From a checkpoint of a small image captioner.
Model: 10.9M parameters, encoder patch size [4, 4], decoder norm rmsnorm.
Rows from block 2 of the image encoder of a small image captioner, named by matrix and row number. Rows with one number within an expert belong to one neuron, the router's apart. Each number is 500 + 25 x the weight over its row's rms, rounded and kept within 0 to 999. All counts start at 0. Numbers have three digits each.
Before each expert's rows are labels from the 100 images, of 14848, where the router gives the expert most weight on average: "top examples" is what is common among them. Only what is clearly more common there than usual is listed. The data: simulated grey scan slices of phantoms with and without marks. In brackets: how many of the 100.
# router: router (encoder.blocks.2.mlp.router.weight, 8x192, trained with AdamW), inputs 96-143
# gate: expert gate (encoder.blocks.2.mlp.gate, 8x96x192), inputs 96-143
# up: expert up (encoder.blocks.2.mlp.up, 8x96x192), inputs 96-143
# down: expert down (encoder.blocks.2.mlp.down, 8x192x96, transposed), outputs 96-143

# expert 0
top examples: head (93); noisy (66)
router.0:496482457497529473494507540501531481503488505505539510492468475479476471499476508486502517520469515500503497517510520480507495472549503560482476
gate.0:539521493533505482517506514457535488453505522439518504504483529473523566464500528486477502530490513524516514503527489510494526524462537500481512
up.0:493492508511518493507533484459523528436460540491500526512536507485497490501483515513493545485548503492504517472536535490497439503482506494470499
down.0:542459464482469537561534471505467547490472475571558496540508510466471503506521486512505516505518509506505536496523481504484498472498443503469500
gate.1:453478494512510518494523455483514483470516499499472500492540519482450531494514511508525485466456474530489520519510537507525534537501487516442482
up.1:464492474519463485521497505512534525522486498490512482487526498499494528529485458486524451480482527476520499512489510501496479495553490486480470
down.1:483476491523502459511487525478503463517493494466504502492504488532519538512482554515492490507512510493516490494518501499497464486561501502466481
gate.2:566511446502468541514449466470456489458496524469475493517475488526518485447545505499466491540492506517470525499507474510535502492517542509518498
up.2:518482504474520515511462463520527524503519504509523489514513498515544527497493511505532468477509530484513494486491499527496519508514507511557493
down.2:489507494520499496493488522488464499485463458516537543452556476521470530469478489538528488477533463512468540522497482481540500511468515475525495
gate.3:524496509527442480473532479487483494551527512480527507510489518500492445463523539506498500513479471524527486506545513477524552510534472467543521
up.3:482478495540508495521503499521486490466502477521511487494512523483489477491480523472521527421526489493545477535533507505517513524485485482501483
down.3:444449495520466467466486521510494485490525466501509533497461496475469486476491497514518499511508490530513485467511510501501475462520556547453509
gate.4:530518500474488491478482481501479443494519503504523542511498483502503474497465506528529515508520489520492467533460475527522549536484510468449475
up.4:456482545505490483552491509500492514503433523485461519542520524532493508503495510468464463504509547556490489487503525483469537465501522556510510
down.4:484508481503511480469523532554502528504498452514461490492514525510484516503471544474531506456509469476485550523491475493509492498494510463496472
gate.5:519524469517540533520496470483513524448515473490483483471467506490512500510540489489487523529499479525484513512515481480488518505544474543494568
up.5:530478523490476506455485448487558487472465480538514467537513479466480491485504487532535440544505496469500513516507517489470508496482483483534463
down.5:492524504510550495525475520474478509504499488497496475494469503503513484532510521498487475541477525519460546510485472539511512502521524508513459
gate.6:485497504479506490523508460483505485456510500528505459455512488512485451475551494497495541496541516474524512500526474553539522536484490461499479
up.6:491529489493488478479536518492512504511476470532433509516496486479507516519510504524480531527503522510435531497489533495508547487497531475538519
down.6:466482503475532521501524520476488517466492510479497482501526465542497448483446449475549463527512479515502518498505548501529466517481537485515485
gate.7:513512469462479517507543503459466482501505501449545500485528489468466484505484523506502490517526499540470481528488503486496497489520480505487459
up.7:474503519526501496489477502520497542493552537528491496463528490549497508483500524517543465492483498508502488497506511531525497512461490526496510
down.7:513482499509469479471505515500505479489506458474486516503524548507524512522513489508495507461487534519457549521516457497515513508466536481501498
gate.8:470499550532507491477484453501499517506511468495483522515510486524481536515524518509525480482479488550508505504507470474491520578511485522501524
up.8:515524508483517468497475478461501513509486468495471471519537545503556483534532539523500501517486478519519468468514553508495508504477492529503504
down.8:498525560534493547479525526454552537511537480447509513518458480521469475516490475549485539477509509479490492516502485520480503497498523502478504
gate.9:531498513508518487570513518487501478527490487503527492562474468498535492531532493499526445527501501512528520483463496517477530572493517529508536
up.9:477475519456531472513513507507507521521500488520475521572506535522534487538530502525507523516502481511453501524460486538485478473486495511511510
down.9:515498532514493502562509505484493491536495504461494501511546487529439513526489501484535517512515472554495497465502470505497474486475476514461476
gate.10:484514535476504517463555497493488467508466503516529502502482527517459490501522532484477533494518488497515462445515474491524489544505507486538522
up.10:520570509525513476517477537510488511486526510527514486522500501504480532522518477515487484525512501541507532525521477526518506493488464454515439
down.10:514517520510490497521466492508534511487481475479439499494519510487475524531495504507522462542507554494534497485492561510503482510521476518421444
gate.11:471497504520485528488504481524507445519495482518512524525523511514473493511530490511518513502490499457525489497501524528523535507546545502504512
up.11:503527483514489521505501536504474501455507520511497537460502475536520498496448484469479569492543498475480477499491507492466465490545501499503465
down.11:507543484491525521470515480476464488539503497518482481509486519508489482525497509473486487504532519487538488463470483519503506492509567520461469
gate.12:536477476472530500543526496498471525492472472470497547497530475475485500497500537543485491475512462495548462528452486476509494491502469504525534
up.12:503514515505508460483508500486544511514500479516515514498518529542547519470484502511494515477545536569500513513486518533519562473466481504517468
down.12:477520514496527499561481522527471540480493481490539520458510492525518544515515509498473497512444537493494497507494513470476502518464481514512473
gate.13:478525539465520455513512502491518499524485487489511508485499467510478494506489476526468447506509457478498504512481492546503540488525458503524481
up.13:470514519513467455509447493480499530500509515521512530475493491544493511477495455471480466475511492523451457500482497518516485508497532489497491
down.13:473463492466531517537503463531505522570511543494493461511502506512472476481559525539523526511520520519489474483472520508502470487488495501503465
gate.14:464519478501478505488515481474512506497429519470530538558523499528510510448495469482480456500533485499513533468487503509493523525500496502504494
up.14:466504503481425503446486498509472498475507516467505514485423495511489503465518512527503509503532510496468497462553488521499473496471519531466507
down.14:493543493492489495520520481496519427495520517533478473486512479471474448505527501491497519515437512536529505508520545535477487472528505484532525
gate.15:495513515528471485481499507514514492516529470515525459507503472487497530487504491523508511500503536519518460536552480532475506499483508468522513
up.15:504491542485488525530523496522484463498478494484488496507533478529485462519515532514448508555481531472521507451558492507534492507511577515502482
down.15:517514474496474466449452492479468506505501523472485541500465496429502493491500533550456509496512499519515498520480488469558501505496500538513494
gate.16:480493543458487522543525491457529507501508481523501450501516464461495507560523544526497452452539490558492483512507495540470514478500502476519533
up.16:504505535548448539511479518537464484519549486494525531534484515460485480538540515508456492488499449503494464526504501481450544457478484505507498
down.16:506496502469530484456485496478496502533534483493505545527475485512503480503491510511537584542454509546548477526487466518513541491482495489453499
gate.17:503494456498470507504490496512483505501455494509487522567496511532473469514503496475510467469530494508510518526517521484472490525464493522462520
up.17:459486490515437442482478495495425484510513454500455521530479515468515485533503490520544502506509516511501527501474467478502522480484466487479495
down.17:497518513487530483533516515454502511508500504531486532506540497513502493542507464491448524501493494528515462507472462492477485493541450523494521
gate.18:507523497515493495443533480476519469481463510504495457500515487498508477469532520506463536580510513547498436562539469475516469483509501477501491
up.18:493524516515509520535493504437460487541515508518543520473495492506487498495485520510501538456456490501543505468507521480528486499512518499478523
down.18:490536448498507496464518502478502485509474508512512460468477449472450490482496495502478540480478538521474459520482505470501517507509503466509494
gate.19:470497498488499521508506500458503508482511492452511516546480493484491474488501459492499442493517485455509505490455486498474522484497482566501520
up.19:502470534510488476491506503450478515551496510500500522520470490504524494509484492476520536480521493498486477510516510506487436516485452507497520
down.19:505459484466507484470531489519475481510475503488501460534476530486525500455501449482491503497501546525530555487504490495457487480470484490531481

# expert 2
top examples: limb (95)
router.2:514490481482538462451521506475479512509512511483482501480458488476475476503509521468475499510481447473485491485448524503452525499505480518484476
gate.0:501520471485514479507509487474488502539517529500554500495492496514504548524501464529487477522543457467515507485483464516462472499524503525506487
up.0:475486493516497437493493519550514513504500533450487468496480458521498512499504513488482550476514502473477467500461469544477499494512518504531475
down.0:515501496473482483497479490535558558514501533516500495472474552476562488549553468498466495463541465507497491495496464487493449470485475467508486
gate.1:474522491527531495528523518498506506484534483457534506510554517539543551504473515508456529491500468533497486502476494507472519491534488518474460
up.1:460528530500494471528543494511468490502477501506495477488560493539519544453491484509490519515512509529514542481526432511488533480522456476509493
down.1:496497488501502533512520526466517492471487516503533505483520521553516477503519444526479519487504451488576523477487489492527450551501510512482474
gate.2:521546497486503486485527513477489522538482510493514514453492508529478517516482490468481485495493524478477514486505499488497524451468461481475522
up.2:493547513526513491514510491542513503495529512510474512508481498533509476507535503498478537504431515556529449484504515462518508486486508451537489
down.2:505517508504496518516507509523455476505472484537470529485447473547487504507511505489506491484486485462459497522504479535515515500516486502477534
gate.3:500468478491465484503445487486489443532546495490475451508514522478452480503515482531508486476476508507516497514525503533507493491476510453492483
up.3:472499525493464517501500490469488535492464482483537505488505507454468504508529489544524524503521497491556487467481510459533582489509490472474529
down.3:509509549507502521492462499549500492520528519470486493486456496486521497463477534509456521481499504504511485510541515496483524484486487495444456
gate.4:493499491485482533495495477510527517499526505496528483466518488517484521503498505496484457497487515503518465539478488499485521491482482540507503
up.4:441477491508478482489546563491496496487490503482486537531504529495512524514510500493469503498505540467494475474510505493498500498500533473516517
down.4:486490514542460459509509474524501490524524441477466494476488537485531456486543487512473426476508498498498535499509472495522517510485473531524519
gate.5:494535464457452497475485499463490524493501504508467477509517516530521523517480504448503479440520463486497502513492511528551519481522510492469529
up.5:482502496479506482501476506494489515526477488498486563489500520495496532497531518498518560472472527524508458535534518504508550470493513463475553
down.5:494507510463506502502477472540525506515497471522512542517499462531510511538468492486504536517510490521500511507518514523481514513529520525530503
gate.6:477490503504573463469444510498488493472490478533520530491483512523497521481528473503513456502481483524483480485513469514520542485518488490503483
up.6:504442542516531516492527502464527488498517504476506551495508511494482433523494520523439466445521508476524535543511507492461566497532490494508500
down.6:538482487515504498546493526479536491524498485521520521513492536535535513538489488498544489482544490485511511476532478517497496484500516469512507
gate.7:508503534505532545508515462527461467524541482520460498530528517511494456494584520507510467524529536525514486502487434545494475475480495554504477
up.7:503530495526495479497534487453532494462512486523508506501455503524452541446484523510459513514521511531523514460466499487471551510524523489499524
down.7:500439523497467504457514512508495498498514491518497533472495472519511471481464500467481514479475531463499508519499495489524526554542500490494495
gate.8:479542480441532486501478510467490480515545500510517471520495515531506517495509453489493520462489524443504512501502476512533490443520505461493487
up.8:502469483503504456468481539519510514497506536532465523516539487508484463517497506466477483477457473507524569507497511543473479490484539517552498
down.8:459461518495511509488494548466472518539533518487504533487484518495460510495480520495483508483513539460516473523504541476491512505515525500506476
gate.9:498499486501503524507530502465507506503469468500493465513547516521543501452432520443519498471474498519489527463461509510482521502496499497510457
up.9:481466500512498470486501524508512558543517541496483493466571511476511487506510474484527513496504502490511536497498509494557490502503535526470505
down.9:516496533483504459477506541544496513508475508502546510495528474532506494475461532488504517506473481499501532491486516495492481503546529534473514
gate.10:466493490508489532472519498451485480483516517479512488517465495507473472499464467514439481508517521485498532508491533477542491486438523478459530
up.10:508497537511554522484523495490523498507493517469495507519466528519506455468462513499500506487536523492536475508536561540480488459499543508493493
down.10:453471459465498519503516471532524470535463480474524487490510490508479498509491498499515505523525489478504494478493466486505543490500492471521490
gate.11:517509470525467521454519513489469507494489483475467548469537508509543503512472488542488497457526495476544474531502504522549502482466491505481499
up.11:518426454525497506497510523509516510480498490522510518540507504493471506522477498519519532479473510520520518497501467429523511564495503519484511
down.11:492485490515496481487499498503546512512485470473498488520523522518485529471484524510510522464451486509504544484466549528516519527474487525539496
gate.12:474501498469487490515490496505491495505473440487490508507524503475484500473501557459452466518491531543503493472538496471525518492501463488541526
up.12:502482461492518496521496488510453495498464542522514465513517526494526540496492504523468508511505491499495483504496504504480496504438484523462476
down.12:496492489537489474524497488453491521478504530511508507538520500520488518486548488483484464503484520454509510506434534517531512482539471485501480
gate.13:485523524535498516526523486488497482519526465472481488520514492503541508489515534535489533506480526515482481494508449535509495522521481478548483
up.13:486452491477466482516481513492483516480490502543468440547546505477533456531474464492496490510510522513530498498520501495479490494505502558489475
down.13:481510497518487487474490523495514468466462475523490479534546508514485513554510544462505533502527499519461454463543494459509494529525508510529498
gate.14:492523495478489514459521504461477458534491478496468504488464543496534515532520482517457468484535488469493501532573490484559521525533510467485508
up.14:510504528533457499517502497513521465508460514457520475515519526526509532518494491527499497481495509485524549519519512509500512521509497494507499
down.14:492507522485478522522509433500512527521528524506491485512502485533518478459498449533475469514508485533491487493485477514535470494534510508486511
gate.15:525533489498467475454497519510490504517504486493510492486527491480535547496487537548531490481544475521503474475520540510517470481530553538515528
up.15:487482461510497503504497504531508546525490508439505494471514515486526491553463500499467527495521477490481505471490498482453532517475490491459527
down.15:462525484489497483512524482462514449532530501484531453523527533528490529505546510475450503485492512524524526522517477516463478530510460532527491
gate.16:525538509496508524514544490544501495449463470476476486497502505503521508525489477497454530481498476506507478499488475516471461468453519492489487
up.16:539513462486525512455539512529507464502483546522501509497493507424494519513508489520561556504489504508526497495518473550539473504491484482496438
down.16:527522521460488510508508488493504520510496494493535487455471507511488499522491539500529485534520496496534527519477542517489473483487479502506507
gate.17:470507509490490505487467467486464466531512542476509455525468487501528486454588532463466441498505499502477541494493515488465457512549511481515528
up.17:469463463491462490497494492457519477482498498495545492452502519506506496503518498520527486536510484474465511517540498541502507482501536506470502
down.17:506509510492525522505479490513517495537545562465492475501527490536481500510488518517505518509538535521473521478509509471506510487523496494527520
gate.18:484480508480524494493504489494465470502491507461474491542495533518517472481496504503484519462485474478504490531507528533524550523469465486521512
up.18:489508492503515491484505533492515517524508480534495479490478500492529481524517547480527500499509498485474498483534541442461527532501496518460492
down.18:534506509454539516503527483500539477511520506520532521449498477538460464472544471479554468541549529487475454529528514535468487488490540530444497
gate.19:480493507512525522513486467528532509517556506580502461504452479535540502526539522477475500519469487483488508523511467527457496520473510559532510
up.19:488478493550531525505491517498469503554472518461507504487526521474511462462460515503513524495502524477489525543469515528493490491443511460466495
down.19:478497512518528517529517540508514525473548479508462494518478469561540457502467471480467494472479508523468515509462519525447471502503486510500500

# expert 5
top examples: noisy (93); chest (88)
router.5:508495538473484476522484513469533515507541517505525510526527556514503551449517484496495512501504511513510556497545505502533491524486528505520489
gate.0:516472493525481456471492533504476514497462503543545511498484488488555498529513517516505504476523546455536496491517518525515515506459449519531554
up.0:516517539560497548502457560518509486484536518519489522515517520476510523490529483507475513460500483524564470513478488440478508534494484505496486
down.0:514487549506521519449494520509460486501518492445509494475536482525521502492512475512501463502441491466496531484511530497542496543493465533490554
gate.1:528539456499528520471526502482507495482496504504542481522483468503496507477530524477493480508517495493462500514542487445509490515503536486493493
up.1:462499530530517490530506463521462541456471502500562472496510441459543529536516556502544471488489477492509505516533476514491512478518485477481503
down.1:522470486448494500490480540471524544500548537497536501552475501481510528495476474492496503508496472499533540479518530485558544501492496522490481
gate.2:513462486461520505472486490503467489472483496564498465499489475469505526505482455482527477471438458467484462537498525511535506522480506463507513
up.2:517494508514512553515521480511484505526520540496517521499507529503513483519492488462519532466502543515541500463470518501497523535438485466459538
down.2:494480460532503509495471510512509477488500517480501501498483497513500541471522465514537455524533518475510465519484521509474551517481488489535451
gate.3:518500516500509519482491508498479449500473482468525483504518492500516471504492512464514496490450501503516463510490478519489496509504521500475512
up.3:472507525528509490516540491504439507502480476510503570473492514505520546485532501531509503480527482496502517517506484526469491502513542539558507
down.3:549512512493518461488525513460491496494554528535491519502502516463471490524492521457515481532527510504517434551525460503471498524479492467517507
gate.4:527451513502490491487497509468462462484482498475481536498510457523495520492496461519530429485459479495513501472537490489494517539482541555525488
up.4:530522499466519518512512453531503496546482502490536451463539466495491501500508464543497506461500462532514497492496490522512483465501513510524451
down.4:502490500503522507514537504480506518503491457504518513476518519462502497516482521495484570521545533508486528469503471496522475502519484512489489
gate.5:488474550497480505510513514485547518513484519450502512442497538449546487534485503511508480486494529484524512498488473474487496523532506524491471
up.5:493563519492461472521537473525460490456500492523546532540510493503453495491490524523501497512529488490487492486469527470495506483484503471441510
down.5:492467573501458518494512534486515538454502505500492533492503486473482455501529471536498524498491509501513500501528489497500502507543486483519555
gate.6:464435495511502447511488456490515476503513514532499498470497514497527498518463536497498511469496476480534496528503471529488487517536483507518544
up.6:503474495482521528548524509536466485480491511486497475487478511458493495463518470529525526509454480508513543536491477534527510496494502529493438
down.6:481483469497497523487527497506478531553461507498491507514509516498543487523501516526503525524556470518515489463477537518506465507501476463478504
gate.7:503473545475503472497460548486510489559504494479485521477508519495531469481525538493478490412470524493530525496516533517469496500537529507513502
up.7:491519531509518538498509490532529507480524514480488511487498499507484502509488488444528497546484508495461475504530473512490488524515567504491483
down.7:543487533469484491489524523540495487494468482533492521470575491483519507520458519514507529537450496497517518470469487531474498464500482507500545
gate.8:498518494473461512544487513498467500491493478519483482531520506548539496478479445460490426484485473452513517512462505531497479523497460496543503
up.8:490493503495489494526501533495477512540479482484547504473483510498510481505521497520477488488465536469455507499476516520485528476537518474504534
down.8:494501465553488511494476525499502502530519490454506532497510463537538436480518494507501535514512510527501514523536492493540479469463488526487432
gate.9:467509527494499543476514504471543452498528487496477498516526512543531529455489523458488494493505509531484491489510462519522480520465539528514452
up.9:528523494474522513492453500535503485564501535502467513484492476484473515523481525512482526466468525454519470465502542539471503482496465480478511
down.9:478463507531499517529479550538518500502503511476511522492506488520515504441528477532498484527479523486492513494481497485498503530476515563503434
gate.10:461488509469493493520496463472492489471510536512500526515534516520531511484478472539506438524507504479500514513515547477516505512426507486472519
up.10:463471502471469528519501484440519475501503484516472495536539494509542515458520490495536462514483480501509487544480489485497474521504513487514467
down.10:533465488496529465524450491489514541526546514521492488549500530496456511491512466449565464477526504491517448497475482516501518493514491497509487
gate.11:475474525498485502514483491521471453483513527492509531509496510517494521480448511501512489524492510490503505534485523485525479480519470496488517
up.11:552517517529506441496517500521495478444475515512504515510463529506506556534520495503504523525494524522500468548521477502494520491488499504564514
down.11:457451441474513515495520553509506505534519520542511487460516486523504494541496514513491467450484498465562476530500484484502531537450492510484540
gate.12:472528527469490463513476528486506497458502509510486502511478511510532500490502441506498505502463547481487454500482476494487521505539500444458504
up.12:508480488479498517515478496531470539533514532467431511489497512518463503503507486516567480524522524502528531510467493520470547500485532479470483
down.12:515495487542491467483459505467519498514502510503488510550532559500458530462530480517518501507537502439526497465529514520499536533504513486491486
gate.13:539537508462486513483531489531493488531491482488517522541505472500507502508535506513519491513514516479451516491475544522464479481466449517463483
up.13:514511533499494490517495489514525509550481519519454481537488475509502513435500491513495542496481521459510499540473508510463478479471516487492515
down.13:506505511484529534513480490493428522489501514484521509476478434500500516519497462489487567491492514500512453498529507495535510541493467555461540
gate.14:510480518506471512496505487474505533510510483488501463501472487504496465473522465461513529523470464527448472506487493507485490540458557437495499
up.14:490509477529484467518502489490511475477507526506485502468473446490477464501477536512544445523508487498485478480518547501505502459492506524452531
down.14:488489467493534512479502466514538498508519496463518491445525500509473498502485508539477535492496537488516522534507466469516525522519508503480522
gate.15:473513470510515495562464474489449474536486515506493483487512511482493486491473508501479525440508493529516429488466480501498526507488522472531505
up.15:533540485471470522510448496477513510543494463522499515495516476487527516497491493516481484528463471439487469506482524482499475493487531521507498
down.15:515490489477454510517501478486490481517493489527533500546485481501457480483542510535486537462496489468506485506460566471533531508539504533493502
gate.16:462511514517517481461524428495509500498509482483491474522499548534494507489521449517513571496477467508521511508475488489499488530522518490506547
up.16:482442516485488537532523506539484497454521517495451496539466509492507515503504513534521523472509503519491566488478479494481510503503485518510541
down.16:499517566502539472502520487516475506522473549510478505495467503523514546517507495475483498528492526484518499512495532476514496481505489444466520
gate.17:551496523458490459514495488499477488480494542484453449515540517514465480531497489485482492485490476498539481482467501511505498485522519497485471
up.17:501496495501478462496477528522537513457490530494462453495541485491478493483502491502473509492510477517465466506449519474482518476500484487497495
down.17:496526493494444500507543481474491541535477470456508507530533503489474476537500474505506510463554510457483463470471525492518511491498483485455481
gate.18:487509462523490517567504481455472480518483485486450464494523487512509464488510462552475484524496509552519469520491508525484528522492498484507469
up.18:497493497534489465499473488493520465520488503525495513503463491490533500489536497484467509508507504468473509500553492546527525523496508447517494
down.18:545517481528493491534482503488516465509542503495463523491530487507552498507473535464498496483513533494504512516514481474447481474466496506460478
gate.19:492485503524523511524455526473510520473512481476492547510508503498515515524445545490535488489485519521458456513534518505488524495469476559494531
up.19:501502502457524452537471516450470506505503508497507493476488474494510477485519454496521451511488519441496510527479507488524520518488503546510539
down.19:514488494533464534485521514486514474500458496504514481444525501483533504520504502505492525501502529525462510490497461510522522506486451505520504

# expert 3
top examples: limb (100); low contrast (100)
router.3:534496495469541478484528519508507535494489504487532505502474479470495472541480458479475491493452454477504493462463499474503513487485483535467472
gate.0:497481543540569501554464522506508503504539496471515502499457517485513507470520493480486444512513500544524502533485501483516497499511490549505519
up.0:513515455483536510513458462533502524519453516499495470470519488530523493502490494498501501489536530491513478489491520543543526463509492478531451
down.0:494520542506536525494484532477461481520490506488511515507482525535487480473493492504476445501515490448490477508500525499516512501530521476494483
gate.1:448505500524510473465524476521480467499552515497491505482522494511526549531503511534473492494533474494479471497495520547502504509447493490494493
up.1:508502471495509534471493464521516527533495461473527491460464540475471503494469525522483550525518480518496466481489491528540508449487525481489482
down.1:521505524507575511510528493477527501502490540468494494548483525452530483505583445529499516461525504498496490516453530494507476542525528515523555
gate.2:509550523481516483513499481465507517477500515539484525454483531493485486511526477475482472533513470517492478500509512498497531487491529513512457
up.2:484479524532489475463495533540517481514505544485486512485494497523506503518492518478487498506512513508500536509510485488461524472539484520479505
down.2:519489537503508452512497515494497539453487478518467485476493531513462496525520490535490487502463536430499497535475494537557473520486479477491539
gate.3:474515474497512452494504510467519498486513474509464485511525479480510519547465491537542497490498520506517463460496496483514497491480474549489498
up.3:452479521483470528452552486541478501499513440490451486492487509497477486504515496526467470520498485497530522469479500506503496476516528506473485
down.3:499473546481449518523518498513474507506480528493492486530520500494504494497503533564519473476492501528456495525516487477500486529478506480513491
gate.4:510445454453520518501490459513497496526505485539532545482481562498515554552485487449499472487542504483543471509503489506504507499471488445552510
up.4:487503539492541522507503532531479494508464499486521500498534512514473507515529524517498452486504485525483455504498503496448516487516503507518491
down.4:510527522528512465498478482493523519515513517493489508510495525517508494513503527538501493477482491503484509497497515533498469470554521500496461
gate.5:497480510501489539473514528491433478500461448494510476512507515503500497500478488506531483524477527447470465547499502549468475503482471502519513
up.5:522506562500522502495529502507498457504478517448463496508489484507479472513468468520472480500470487526511523505490511503494504491484467515484488
down.5:519492532472524496499507537479453501490486566546504473493523458502494507484530461504478452516477487500431481505466492497487503477534509534532479
gate.6:448514489548512493553539493502493524504490493547481501501504517500489508472505518558490506496522493526460484492494463470543505454479508551521448
up.6:485497538492492484518523516515530484490458527493509473531520490520506511503495525495535496549506498532464506521501508525517528517504559489487534
down.6:520486465503531499490502464486473494525491518491519517437495485490535474528482484476523506484500495538507498501461499522521491486484426439507508
gate.7:510462471485477489489489457477480463489510461565490502508513484493488511470529501468527551488514527487465519495519483482464511510504438530496489
up.7:540510512556501503533471540499444500452538551498503492485506541478504491522518552529500539528498502544507450504487483496491486486470496485492487
down.7:529478510474498486525489501502485497471475539476476501472504537515499496481452519519497484517497500512516471482525514497447522513464474492479474
gate.8:491543470525479489501492506516487507518513552454524508444498478512536510492495517483516519490524499489441488486484574486503463512520479501474502
up.8:536509489501482498507496467503508498526494517515488487531514527497536434566517526545494495513473483494551506489511488491494536493520510509505512
down.8:534499514476513468486512478452485503513460483476524500506526547504493474497501497543487514449462501480505491537518509512489495491527526503472536
gate.9:547469500480490505477495508481532501471501494501505461505465485510478485489496505552511508491533483522562490517532477483483465547470462470524510
up.9:471565537510505517452519500477503488484494472454496487521475497501485493435483473556496511561553516505517503480495495446481498543527536494496469
down.9:480490527493487518492516452487473459462528492483484486511455488479521545513543499515520530541520512439509520474504486491551537489498550528510474
gate.10:496506444525510491542517498430510455469512459461560504492503488478517503507494456509503491506483512503506505529497546491483507467472508476529491
up.10:490482538511477514526474497480459460512534455489506508497481470452485510486534464521503540499503497465508460548515545458455511502481541489504465
down.10:484503482457524485462509524492464515511483512498544515532498468548465518517470519517503530507533523493519518479486531446501534516503494522487459
gate.11:534494479475492519531521474469490519505442483466440520487486465466489472558488488494497478516489502507518511497512491477482514458545473502491523
up.11:511520465508494508482501481560507537489466487497494491478471482442506513471509484510541475513510494459482492457503520530463483474515508508444455
down.11:518488493463513553521489508503509446508497483483518464494529499446517529517449507545487489505481486518511495510494555526442530487550459482524492
gate.12:530491500468481496462520553499491521515529472524517513470498505479530506499502500488513474473497458540501510531495495505499506483533502524473485
up.12:527456481491518525491473510513516518486495484525487490530458501515557500520500489534478521496456478493473493503500504497470508463480515537554508
down.12:517462490497504488547510506467514489517502552504497504535471526441522487533479525470485474519491512532539475517481496474489453534501509500526458
gate.13:456479532490534501498433505480460509502493533502501546434478522549496498502511528471521500483486496490484517501518496489498490494480491539481487
up.13:521547524498501482500486424514515558510499491511498498446521467507468484499507504527492515525468522452521493492500449542526531474478515466512530
down.13:525506522532492448488499472508476533514480531485534483498494551503502493544525474524477508508511536524481462541478553528531514528501483513520523
gate.14:483473502487464532496509569486499480476551447451514492472457463485510482451510506548505498474522453501489498505530530521536509522500496502523485
up.14:471519482509470477516504502497501522465514503476492513500525508503476440549458531510448525467482518483537515487489513432487503517520484458504468
down.14:508498463483476503496522506499537460503495504535482479520473504479489514489506513489486518545506486482546531474462510524520487505520495469505460
gate.15:508502520470484523484504509547495480513487484506536508519521481486489529441542501453470488508516498511480492502475451473531513479546544480554479
up.15:457502534557520454507525506539466494484489511483526514508447487485508503495494498525522539451535499487480501530534522520525514503500484479534544
down.15:527519519525459473483525520485484504485464534507521479497474509496443498495515483528463505524506467490440483474493535504505459488493459512532493
gate.16:469467491508547476526510493495461488527471562513480498517504497524498543489506505517484454510532508503467484519493489476511510525491493507474498
up.16:479506472517476480471481508500504450499490509483484485465501477503515496506527519496536456545492458524491551509475488489517513511480508462543515
down.16:522502517512469493470558543483527486477558522463487481500491548470480502524544488511512511509495473544526527503477501479559473469461475483511484
gate.17:482539519471446492505501482510497509516484524503516466509479524530450528483503517509507488475485524477506493570437470529514547489513503522483488
up.17:494477512478487499466474559514495500499485494511505490519521506500522525493511508500500503552496502522487494481509518522490521502531479480535512
down.17:505485492536511531522526460505527474502480514466527503537502533497476485528474505480540474511480495473445480500558548509520483468480549527499492
gate.18:506525525472463509536434534473511464481482486487490487502462528495481474468461495547532497484484492507532471502483464466520481469523509496500550
up.18:448485460501517539512487471525474543474490479489480496512439500552512481467499473542534524515521541482537552521440486516536525545492489507509512
down.18:521475495481434477521498488498489519486544438485485503473502477528479514554490508485490478455485502475492536523476495509445527539475453499467524
gate.19:496482502508510512532524521482480509529497453523502471498510490508527539482502478504528522544480508490492467509504467505521515497507478496519465
up.19:521546503456470514535485483467495481457483504500505480530474488526494507494529472479453511470486488486465457519522505427505536526521535471467550
down.19:521497447516524496479481444508507483463500486533483523519540494475479479493500442505471474512522511487490531457483531499504492515506518492520493